A small image classifier, trained from scratch.
Training: soap at rate 0.0014, 11100 steps.
Rows from block 6 of a small image classifier, named by matrix and row number. Rows with one number belong to one neuron. Each number is 128 + 24 x the weight over its row's rms, rounded and kept within 0 to 255. All counts start at 0. Numbers have three digits each.
After each neuron's rows are labels from the 100 images, of 14848, where the neuron reaches its highest value: "responds to" is what is common among them. Only what is clearly more common there than usual is listed. The data: histories of elementary cellular automata, time running down. In brackets: how many of the 100, against the usual share in percent.
# fc1: MLP up (model.blocks.6.mlp.fc1.weight, 768x192), inputs 128-191
# fc2: MLP down (model.blocks.6.mlp.fc2.weight, 192x768, transposed), outputs 128-191

fc1.650:130118116121134134120114133111115131109113142106129112118198108136122125176129122104117111171141127126128183105162136152078092150163146133149123116109143159122092143101114154139098127152123161
fc2.650:078129088145155141136087123137118116135118099125139158131112156142142125130143145110134127165137152141109138148141146102164110118121136120172165129095159123072133126144139107153109190098115176
responds to: sparse start (81 vs 29.2)

fc1.663:129135114143150144128166161120125120119089126148168176149130137148092127136155152170153143131165128125126153132076140140092167160175153126150152061142075093154119122177108138127137121128103126
fc2.663:152159127101130151156120098141140119099125120163157105163137154094131142122163136123138111136137134143148108149113171084116138128076172182116089153086135116137099101133134155124156128121169111
responds to: 011 turns on (81 vs 51.2)

fc1.168:139126102101175138121136116089145157122131108099120136124121130089113138174097112175124111078094121152149088109118175156099117153135188126159150132112138146160133091125147105147116136111131143
fc2.168:133083105113101137171130108144128122142106113151122068124124118151100139147086113109123132099150104098083088136116091123122135111090109135140101080117126135139153135111121111096153160162131105
responds to: 010 turns on (89 vs 50.3); 001 turns on (75 vs 49.9); rule: rule 62 (37 vs 0.4)

fc1.278:138115100147114111063131125095128172102168170117138159139106119092148123159115095165104117201140088123116114093138131122124106132126145108133143148115098081077120146132094128149142142121145140
fc2.278:111114142111126136140118128051128143137117164134136161137135106114140145123098094105117137076150143153146112176111122068127156134114144146089128105134123151199155125124111141120094150105127128
responds to: 001 turns on (92 vs 49.9)

fc1.353:123104130133107158134091178136106119140092145137112105182152130109120112117161101133137140178128167116089154204093151124081187110174126112135086143185115113121136127141130139143143182113164130
fc2.353:102102102134117073162121148115144136158104138145099158093150166116101126121130133123100138122088109142179124073156136099129116105116143134135123164133149181109171096136147173144136120108149131
responds to: 101 turns on (81 vs 49.3); 110 turns on (79 vs 50.4); rule: rule 97 (29 vs 0.4)

fc1.685:122180086138132103153140106155186103141141124151150114124107129144154123121134174119108130173119114143122130126073136127128110108093164147123192129106141165127114123126103094133094157164089107
fc2.685:138137145089146120159143118108130076105133148124112101145139087119101160132106083116116134122130136134182110103098108125162134109125124116138143180112140118101105120118137139092135115125082163
responds to: rule: rule 26 (25 vs 0.4)

fc1.450:121104104141106141165143162160114132128111166127155158096085126161101177156102092124107107129152133104084137145105188097134077123102154125095150071150114114111096149134093126138159148143145135
fc2.450:165100136132153113130158108102126122146143133114129137134114140094094125086117124104132184152113160134111151138147122152109075135145114108080148104125105100148153150125093143126088143160118113
responds to: 000 turns on (76 vs 50.1); rule: rule 17 (28 vs 0.4); rule: rule 49 (28 vs 0.4)

fc1.570:156133120112139154190083135170130135175163110108131117154150087106134089092166161142109173113080153112132142112158157134172141128110114146114128166103154124153158139163074152149139097124105129
fc2.570:134140113127159111105120143131132100085123143121169171171113060133133114167156119105117100143119114129099147142149092078084156093162129133136135115130105130130125114129149097122129148143093140
responds to: 011 turns on (82 vs 51.2)

fc1.517:147136100137090076113107145151155164124131116169095171164105145129123093138149114129111106115136102142117165078146073144145138134116102096125103100144133118128151127185133187128133115185125126
fc2.517:117123124143135187128148171096111165141089135117108130122098122127135128144119126130153109133113122110124145133138140080117105149093128125144152122142148116124075104115132122114139124082099158
responds to: large cells (82 vs 39.9)

fc1.527:094127101134172105135134108125192084155138128122159160105117180195102143129120115114134161119153102147145125110130087155144124123125144157157162111119120115136145140130101133138147095133143111
fc2.527:117110141110140121126096173113117131155119117131152112113141135163122143127142096135100095169130114140110135109144138124110146125148145101119107145156154154151117110130109112132084153121119118
responds to: 000 turns on (90 vs 50.1); 111 turns on (88 vs 50); large cells (65 vs 39.9)

fc1.115:148172131106157114159132125140103088134120111120106163107126126150126107143134132114118108112159176126145123101104139142147152120177117166115119099163104125152144129143145092131125160135154150
fc2.115:131072110146143120112123177117100137165145157112136120143139135107111143114108102146164120116118160152166091117170114102141115129175127158101151116104120168153153109130082123099128118130180143
responds to: rule: rule 74 (25 vs 0.3)

fc1.355:168122083125130181139123116167144112175130148143156139142171139122106135128138117138121135110108129117121156113121129160083087158150147155154068170121112160113081156107118134152138140147096134
fc2.355:098121177154104083128095097123135140126155164146171102114122084119122111120135102166125099116144125128111099123135119130130143147144126122132145131125119116137129160124124160096122071127132116
responds to: 000 turns on (91 vs 50.1); 001 turns on (76 vs 49.9); rule: rule 155 (28 vs 0.5)

fc1.141:159139110125109124127116141155093090148068097140122178131092109143102136134129129115102099140135148133133140169116126126136113106070116127145102128108153099150148129161142095129164115154103088
fc2.141:122152146111103118105123142107107155191080130122151126130182110117151184127122089126125149106154115100110101108120138109049132160127124135077122127165120146096117075104106147134111123106116126
responds to: 110 turns on (78 vs 50.4); large cells (75 vs 39.9); rule: rule 68 (25 vs 0.4)

fc1.511:135136154104149162122085133178135105166120160094092148137131128153106157136149110141142097147122164139117164126145164130139142119097128096137111155165105146152136181125132111099092120159160121
fc2.511:138127126115141100136145160144119152108121154145100119160165114131160088160156145125092157155130145137100128141111117132112131148122143150131150116154105143095072123155162167088134114176141123
responds to: 000 turns on (95 vs 50.1)

fc1.265:151116127073155132133144162115107132132119152109130145092115136107093117097106099137109129114111098141134196131101123176097083139139093118159085164141115108143123128132109163078112107068122133
fc2.265:131100104117113131118113129147095113058107120124109162151166144139112110149144096133156152143142120113155095155119166136158128157158135126145102117124164106079158134152125120163137150130092101
responds to: 000 turns on (91 vs 50.1); 011 turns on (79 vs 51.2); 001 turns on (76 vs 49.9)

fc1.624:100160152133123125121108131145157124125127126147120135110149143168139086160158129147138092098165124122132122107094155100105103109132125105130166146086173138116096127111136152109122177140137177
fc2.624:152114098104113120093147128154124109103076102171091104151146103072131135145141102154125101133113072105121139132111112117104144153098132104128145096093109060148108160124102124150101129101107117
responds to: rule: rule 25 (28 vs 0.4); rule: rule 103 (27 vs 0.4)

fc1.611:112105125154164112139140136111094135102078120134137132145150161178120103169156154136100146090085123137131104124111125153113117152113167124131147143150123091147120122149150160164142132136169152
fc2.611:124123097092146107121154133112153171096156122097128126088101105131151142100140124099139085165148148152110124127108096103178119141155138125141143104154142170097121102094112128146141101133071103
responds to: 011 turns on (88 vs 51.2); 000 turns on (80 vs 50.1); large cells (72 vs 39.9)

fc1.27:130098123069135129104141092141134086095124112166096113136115137124166131119143143132142127125119147087156123130097136114087144098103109140166101121179140104154128126156124139116135133127142112
fc2.27:100136111102137107133096108112142138116120174134102162144118152136157104124114152169117173125102156175123147118141134175116108180160155174174120114127124148124140155161140125095167106087126153
responds to: 100 turns on (84 vs 50.1); 011 turns on (84 vs 51.2); large cells (65 vs 39.9)

fc1.8:125130082121093128142090095132159143160152123143127127149166116108105108113136084141121094128127072149158153109114102116136162113141116148094097135127152127110126149110133136134099107155116124
fc2.8:169141123097111126122150125107117151142141132107138129121109180128125153109158129128125136137157154125163078115148145115115088137139134118174134122091121105097104195158125168139113140101109166
responds to: large cells (65 vs 39.9); rule: rule 65 (26 vs 0.4)

fc1.344:111085093140198144085125139097139160175128142099158173135121125109121109126127107126142145145117115131103154142105165133148133113116105157111095135121131082132132130107120106111087106159117117
fc2.344:172090079096127123117142150164131140082123118157094112096136119130121133148088128145198124125142107119123112103112092130132115148105114178143128110121156121106148099115166139156137119140124159
responds to: 001 turns on (100 vs 49.9); 100 turns on (100 vs 50.1); sparse start (73 vs 29.2)

fc1.326:122088104136142162093140144118157123124135156098176096077146109104087090126126093109113135092139134160141087118154096100155138108131118173138124139160103149113079131141079128123145160150161144
fc2.326:143121096138136105113125110090132126143116109138097100145142134131134132126112156126177118125129145132140160128122144121144136139135073077152120084125137093088142112135119112078078146139118115
responds to: 001 turns on (95 vs 49.9); 011 turns on (81 vs 51.2)

fc1.716:149150097133107129121138159116158080128103136122153166120111158136133185121122128129122179126178127145081118115145135142144158151153152150161125120144162106147124120150116123133091118136124157
fc2.716:089154099123142113128104147134155128115134127124132065151126141131126104096101106146108136086092105126145132097144108159129161114155148131128110115141093170112141152113139093118157110140117114
responds to: 011 turns on (93 vs 51.2); 000 turns on (86 vs 50.1); large cells (72 vs 39.9)

fc1.618:155113140134129101097156177164115127169105064169139106101116111095087119126162107136116119108126099109118126152089108157142129168136152096119157140120130134121116137143106158133123156135142138
fc2.618:145160100137137145109071123147134149121099107148146134161128111138165150130105105116100107135121154094137129127159108113091100116126120122161141096132131111126128139090131138117110125145088108
responds to: 100 turns on (91 vs 50.1); 101 turns on (90 vs 49.3); 110 turns on (83 vs 50.4); rule: rule 114 (33 vs 0.3)

fc1.271:159138087154134156123152133149135140135156138150126104112115097125160112137124186121162191152119126128137145143105151156090106150123102130167168109097161119139127096121094129079132159124110100
fc2.271:087119133158115166077129140139099121135103128127131114139147183095103075128127188168119123131178136127092068107142141080152184141140164108127127150114136155081108142153128110122116090133148117
responds to: rule: rule 26 (25 vs 0.4)

fc1.234:151115119165152143104137099140101086160128137151146107150087159114110134155086104140107116153099175093130114089156144103175181119150188104117134126140109145098112129111111126101112072150127145
fc2.234:113125168133152127127152135157098122149160101125107162159148092119152167161098140139121099122119159144131124166116182132098127129093145149141128144113157152084140103168154124146099117185118146
responds to: 001 turns on (89 vs 49.9)

fc1.588:096110097149126139097089150092142148159112104131142167131108173157134109145119139149098123130170130109108172156119120159103156087134153134091145118132138119135134127109087120119116147154157117
fc2.588:135157129155178150161115142129130153114093092136136102081111115140101153134129100123139158153121119122125161119113137113108155142130186165136085158136096135125150107153126168144137158141109144
responds to: sparse start (60 vs 29.2)

fc1.70:105187091091128148124096141124145092121086115185081088157137142122130132109136121130158049165142133157124158132130131135135094149134126143136136119101147138138088106131148130100181142107138114
fc2.70:148090086091113153154138129177132164107141132098134150119133140106122146126177159102091111139130150108154173105123151141117119139166107118175085095134113129137128126093094100139121115152122127
responds to: sparse start (65 vs 29.2)

fc1.38:173137141081158142120152129138101156123123160152142126171135135135116152088100122128112130119141146118129142129086132063147129087107118143145091101153161101135109161147122163167184129104148115
fc2.38:100093129145137148156122150123149100112129122146145116133108112136125126122184137090165155132111159122118109147144125077139107172104125123116175118116104122103162125139153107116088123082123099
responds to: 001 turns on (85 vs 49.9); 111 turns on (80 vs 50); 011 turns on (80 vs 51.2); large cells (76 vs 39.9)

fc1.256:129126108163123142095123119101126110105128169112116135136165116165129152155115118146121182138110162122171149141139081177063136165104119087127113145152115130106099135140125157132136118122095110
fc2.256:100126132096141165111087120144128134128104152145110150131074108150073148117167131117127125117154107138082110134107115123169103157096145095132118138145133177164105117085123111115120105114118137
responds to: 111 turns on (98 vs 50); 001 turns on (82 vs 49.9); 000 turns on (78 vs 50.1); 100 turns on (76 vs 50.1)

fc1.385:183134137136105128124119115137146131124147135135132127124124117104115162151147118090104138131139154117130209139112121139101093163105087128120141097103136088188085133163089137136141133130118057
fc2.385:119091105146107142098106156107130139143146127146158122067157107126105140124109141167148124095105121125140092190123127154165172103141132188111071159163082108150089119127144132152138165170109134
responds to: sparse start (59 vs 29.2)

fc1.161:197129121182142139096148098134179134104156134148114116140133161152098094139110122127127142128157121107095110127113124096074146145123170167104132098109131087116160115153130152104111157092115142
fc2.161:093098071167148132095164114136145121133096114159158180118116104118123107107159102131129148117125150141136119131153127127137120131158104089114117110117111166159150118143112113099131116136189122
responds to: 011 turns on (95 vs 51.2); 111 turns on (83 vs 50); 000 turns on (83 vs 50.1)

fc1.57:151143120176127129144112093122074099115144160120110124146101084151158113137113177157123137095116131106125126122142149115142134140085130100160152130099118117096111099128119113172065129147171109
fc2.57:145109110058119117118153167154137107149124121174081155134130143116113149134180183113113137137135130140092151159156106136101126167121105142093122134162086120113126115160142078160109153121096089
responds to: 111 turns on (98 vs 50); large cells (85 vs 39.9); 000 turns on (76 vs 50.1); dense start (61 vs 28.9)

fc1.53:146101140123125153131140098105151133168100152132117153140129116118129115100113105147157095160168107120126128107152142130126140102125121158064094115151106107152148147161108125155111160098128180
fc2.53:110118106141165098154155141120115126137094086146106129168140131109143090163121162122195093127120126091144101121144114122163109140150138124165131156148120152096091127089111098087164136130125123
responds to: 011 turns on (88 vs 51.2); 001 turns on (75 vs 49.9)

fc1.361:140145128155108138122157120155106111145098116122116118136103154163088081131154111118167114094122125147085126158109132140085133094105101102148120113112097117102149148127138148114164127161138099
fc2.361:137109114138162152114140136133119144100108143093120139148151134090115150139147083131092132125168128133120141115101124171142125152113117142128045163170109068118108187154097126144083167134125146
responds to: sparse start (66 vs 29.2)

fc1.520:168109124181152131167167145096125091126129141133106138111094136100120142130119111126142176082130178110081116149130113117137098138119153138129113081128186129175095131161089119118140091147123083
fc2.520:165119134119132144101144125114152114089100133143155120135145147143094149105114135084125099129135121144133104143137120165092117103100147152089155170135171132165101118135100123092172121105154137
responds to: 100 turns on (91 vs 50.1); 010 turns on (80 vs 50.3); rule: rule 28 (26 vs 0.5)

fc1.202:111100131126180146087135130126179126133100133125118131070119157092101114119122104101111126133158128103115124102134152123124116172104115142154127133120112099118112143175118117118160146153130105
fc2.202:072098127134112073148128146087098152153119117152134179101081080160166141122127101155143114130096133154136160138125119121122123166127138166115152107152165109119126129093155126134074090104140162
responds to: rule: rule 17 (27 vs 0.4)

fc1.291:113069119093143124143183116175123169134163169142140118137115072107118101131132157158091155129141127106095153116137089142132124136154153155117104166105136118167167122143117114132119152123175150
fc2.291:102117136181129146130130141090140113129122145128139156162128142166071149145162140112108117126150163093143135151141155083102152125137130123116118137120159170140097139194121093191132137166133103
responds to: dense start (66 vs 28.9)

fc1.608:121127119109213107122147105124132141134119146118130149139114132123098091122143158135141130126127116124115109111140110138124143122128105145093157148132145119146125121157123097139140117162153160
fc2.608:126114118136172129134133114162144141178111133112088164096109125122119132121145096120112147112127181165108162123107115149124135139133137091137118118120126159138129129108101123130102157072104117
responds to: rule: rule 177 (26 vs 0.4)

fc1.69:098130121162135125124128144128115124140135103098152146149119154094139100097105142127139154166152146123108144167114142112119173154121083117094114129133140135175111109108122117119165160150127130
fc2.69:120171118114153124156137121134128079189105135116097122162135056139112147103133118095135133107145104142144093063106098122137105152109188114154138149097150105144156154128081101131158112106133091
responds to: 101 turns on (89 vs 49.3); 001 turns on (86 vs 49.9); 010 turns on (80 vs 50.3); large cells (68 vs 39.9)

fc1.522:164139124128141176133088131158119117113131123121106164154108126126187086149085128097121095125126115154154132119083144124123146133111129097134166128104115131136064155102111125140118083105150121
fc2.522:087133121149153113171168130124082148149124120125141142107153148110184129155151181177156110102120148146139114133131118143124137162123162148132128099117123103133144074123106151091122129142156141
responds to: dense start (66 vs 28.9)

fc1.188:149111155117078135130126140128166081122121117118132144095110136120148121154133139117149125124130109101082135113128087088130155127131103162097161121121153128137175077115150145137121062094158076
fc2.188:123153109157170113105160125139103122133122126162118119113151086150116123145103133117119156084083095106130136096105093157137126069113118142093150129109143106153153153086088129133158139122126162
responds to: dense start (76 vs 28.9)

fc1.498:115125110088110134063098104166135166118158133119087149137141106154145142140115133116143102113098088164141161124127109165072124146091125139155153142129145136184105114119151095124095119108170113
fc2.498:145127139120122150098127144087141144143139112127121099142099115114114167146116160154101133168166175140092143115136101108105135114088091173137156118113131113058105094134159133149100148145144127
responds to: 000 turns on (97 vs 50.1); 010 turns on (76 vs 50.3)

fc1.403:094115148105131146136082104132112166157124111134138136137089140137114079082129161112118160128097165105110104111098084107098129118138119157113169129135151153143132164131150136088127129114160088
fc2.403:128170081142098155157177134128147099136079125115074156140157090167101124132154117107163155094145149129125142142069087130144109075161109125099086129121121118137151125138137138152120157145179129
responds to: dense start (69 vs 28.9)

fc1.47:120113107129160180102117080130128155133105107110116097108140115131087098101109128128107189130146117099125118130132140168118107100128164090145113130117145092089125134171144107149123106091112089
fc2.47:123136136101107140183097174133113122106097139134150116109157160137176086124138086132123131158139104157128110135136117121095181087141137110101175129150123166118098156136158121112147115110118156
responds to: 001 turns on (97 vs 49.9); 111 turns on (95 vs 50); 011 turns on (94 vs 51.2); 110 turns on (83 vs 50.4)

fc1.595:102168128134124139147119143110153135115133191101146128150108189150098088157123124153091163160147145138134149083081150117142158140142115132158141130109100122115153137152096115146135158131123094
fc2.595:126134144106098101118126156143168156132105137170127137152111112117142113113099158113065125140130159148143116125126121124138097125170150136153132123128105124156185100151158135121113081110147152
responds to: 001 turns on (99 vs 49.9); 110 turns on (98 vs 50.4); 011 turns on (81 vs 51.2); rule: rule 234 (27 vs 0.4)

fc1.24:181129102131131142098129080122152109094123131111124125089112133139131170161104156139136129100154138197157144159100132130113105110134107143156117131108133135092149125099098115132118148087161075
fc2.24:161125122090113111131107155113138161113117098099131125172128110129119130100132095121158151091140084187121124141112144096173093138122147124120131149194137094134134119165149128137170139156127145
responds to: 010 turns on (94 vs 50.3)

fc1.464:150165133155163118140104139069141124088131114168112154117134128151164149143175118165120151143142155146098112104138145149124096099138140115154147117125171125155139105121129126103145105109144095
fc2.464:133127190133154153136106084124131124153110139140141167117112129147114128080101106134108117138135149121110143142096093147150157155100174151182131104120125130177127151114118157118117119130106102
responds to: rule: rule 103 (26 vs 0.4)

fc1.547:152114129159130113123164116176129155118115129113126100146159100114122115099107107105097105174121154135117111081098142159170116155098179127138105104084144121171117121150104142102156108135135095
fc2.547:144134123151147124148116125088156136115127131095112110124155129133123165130117170188110153153132099152105121135160110131157137122125098069112108139193153123103095145098129153173081160074132129
responds to: rule: rule 41 (27 vs 0.3)

fc1.764:111069114132123080135142121146148108107147095118145160114127126123113141162114100158158107113157143144117094162112125153151131136159138089110118160085139179156167110143141152159161122158143095
fc2.764:132104137163051113121124127119148115109172127171125138125072122127157125119124149114104162123105148144109168095105088137128118134135102162139102100154142110100122109130120144136153111137169117
responds to: dense start (81 vs 28.9)

fc1.518:111102125130094161116164132093118126117163136195177144120098125137122116116160156123123152122130153155144130107111126104168155127135090131120143161106153161160114132106099130094129172122071166
fc2.518:166139112062095103148112137146115099153111136103133125147131145110102131103140137121124151076154109104124094133116116135141154128108103142107149133151144131096146123174102142166123108112123115
responds to: 010 turns on (81 vs 50.3); rule: rule 45 (25 vs 0.4)

fc1.501:128136131142168116105118141094129140131141189142119132139152094125142142131129082180099135085117158094132120108170144123100156106134197107106140166134115148125157122159138125184120160110160128
fc2.501:131134122092124177121145079160182145137121085091086161115124129122155118121126131139122122115113087113110158138150131156140154123111117100140143098172131158151096106144090134109117114094118126
responds to: 011 turns on (82 vs 51.2)

fc1.272:177155130141135139126142120134135100170145138105110132156129160138167152171153142171149101168179086133118123108153136132106106121070124121121123130088100189114140133139087134164092153092126132
fc2.272:144114118146115101118131141137125143123138131128153158132119137112086142129119130165105110100111110109138121088124136135118156170171165092125178169101114128124121120079149126137121115177119138
responds to: 110 turns on (80 vs 50.4); 101 turns on (78 vs 49.3); 100 turns on (77 vs 50.1)

fc1.103:141129144087126160116094135157119142122144139178130128109120104170122159134102138163143154114135166128178132146072093100134117132158114099091164095101133120160129084124088140122126136120152111
fc2.103:179132098163097133137138136137137109129127107098129110145133136127104133145109118142121108151127091111167131122084143093110157182114149094130123124123155073122152116095132125142096108097161075
responds to: 000 turns on (98 vs 50.1)

fc1.104:153126120086169129098119100138103145163167126111163160077115130111087102180105128167137142119169115094115147167095125145109150177115107101095123124157146098119139162135131148112151100096122128
fc2.104:162125097128121113075148183146118141120119080116074066124181121148163115127116140154100144142131136085107098116137125137138138128127136070167147131158092113117129147114131094126114118165123130
responds to: 101 turns on (75 vs 49.3); 001 turns on (75 vs 49.9)

fc1.604:130163140124125157138116130148133121124140101180131126101100140166154086130107097144098094123123138088145121147114144146080131150193115125134117135122117124153120102098139097137105176124165108
fc2.604:131143110090136119156120149122142176145131085090137124126130111152148192165132123063094102111102123155136125081092112121132151088106072171148107141110112098133134131111117133149183137107092101
responds to: rule: rule 118 (26 vs 0.3)

fc1.317:133094116106142144132131092120174103167124161136136118179109132132120110121063128142093110120186100123104114153106164141141123101109101127131121122133133107101163132144181102136133119151168085
fc2.317:126166126123121143098134087154093101083104127091142101108125169112081167121126142140136166117045145121153115091119121140109146106145152132133121166153077123121075153153114147107141121138148101
responds to: 111 turns on (100 vs 50); dense start (63 vs 28.9)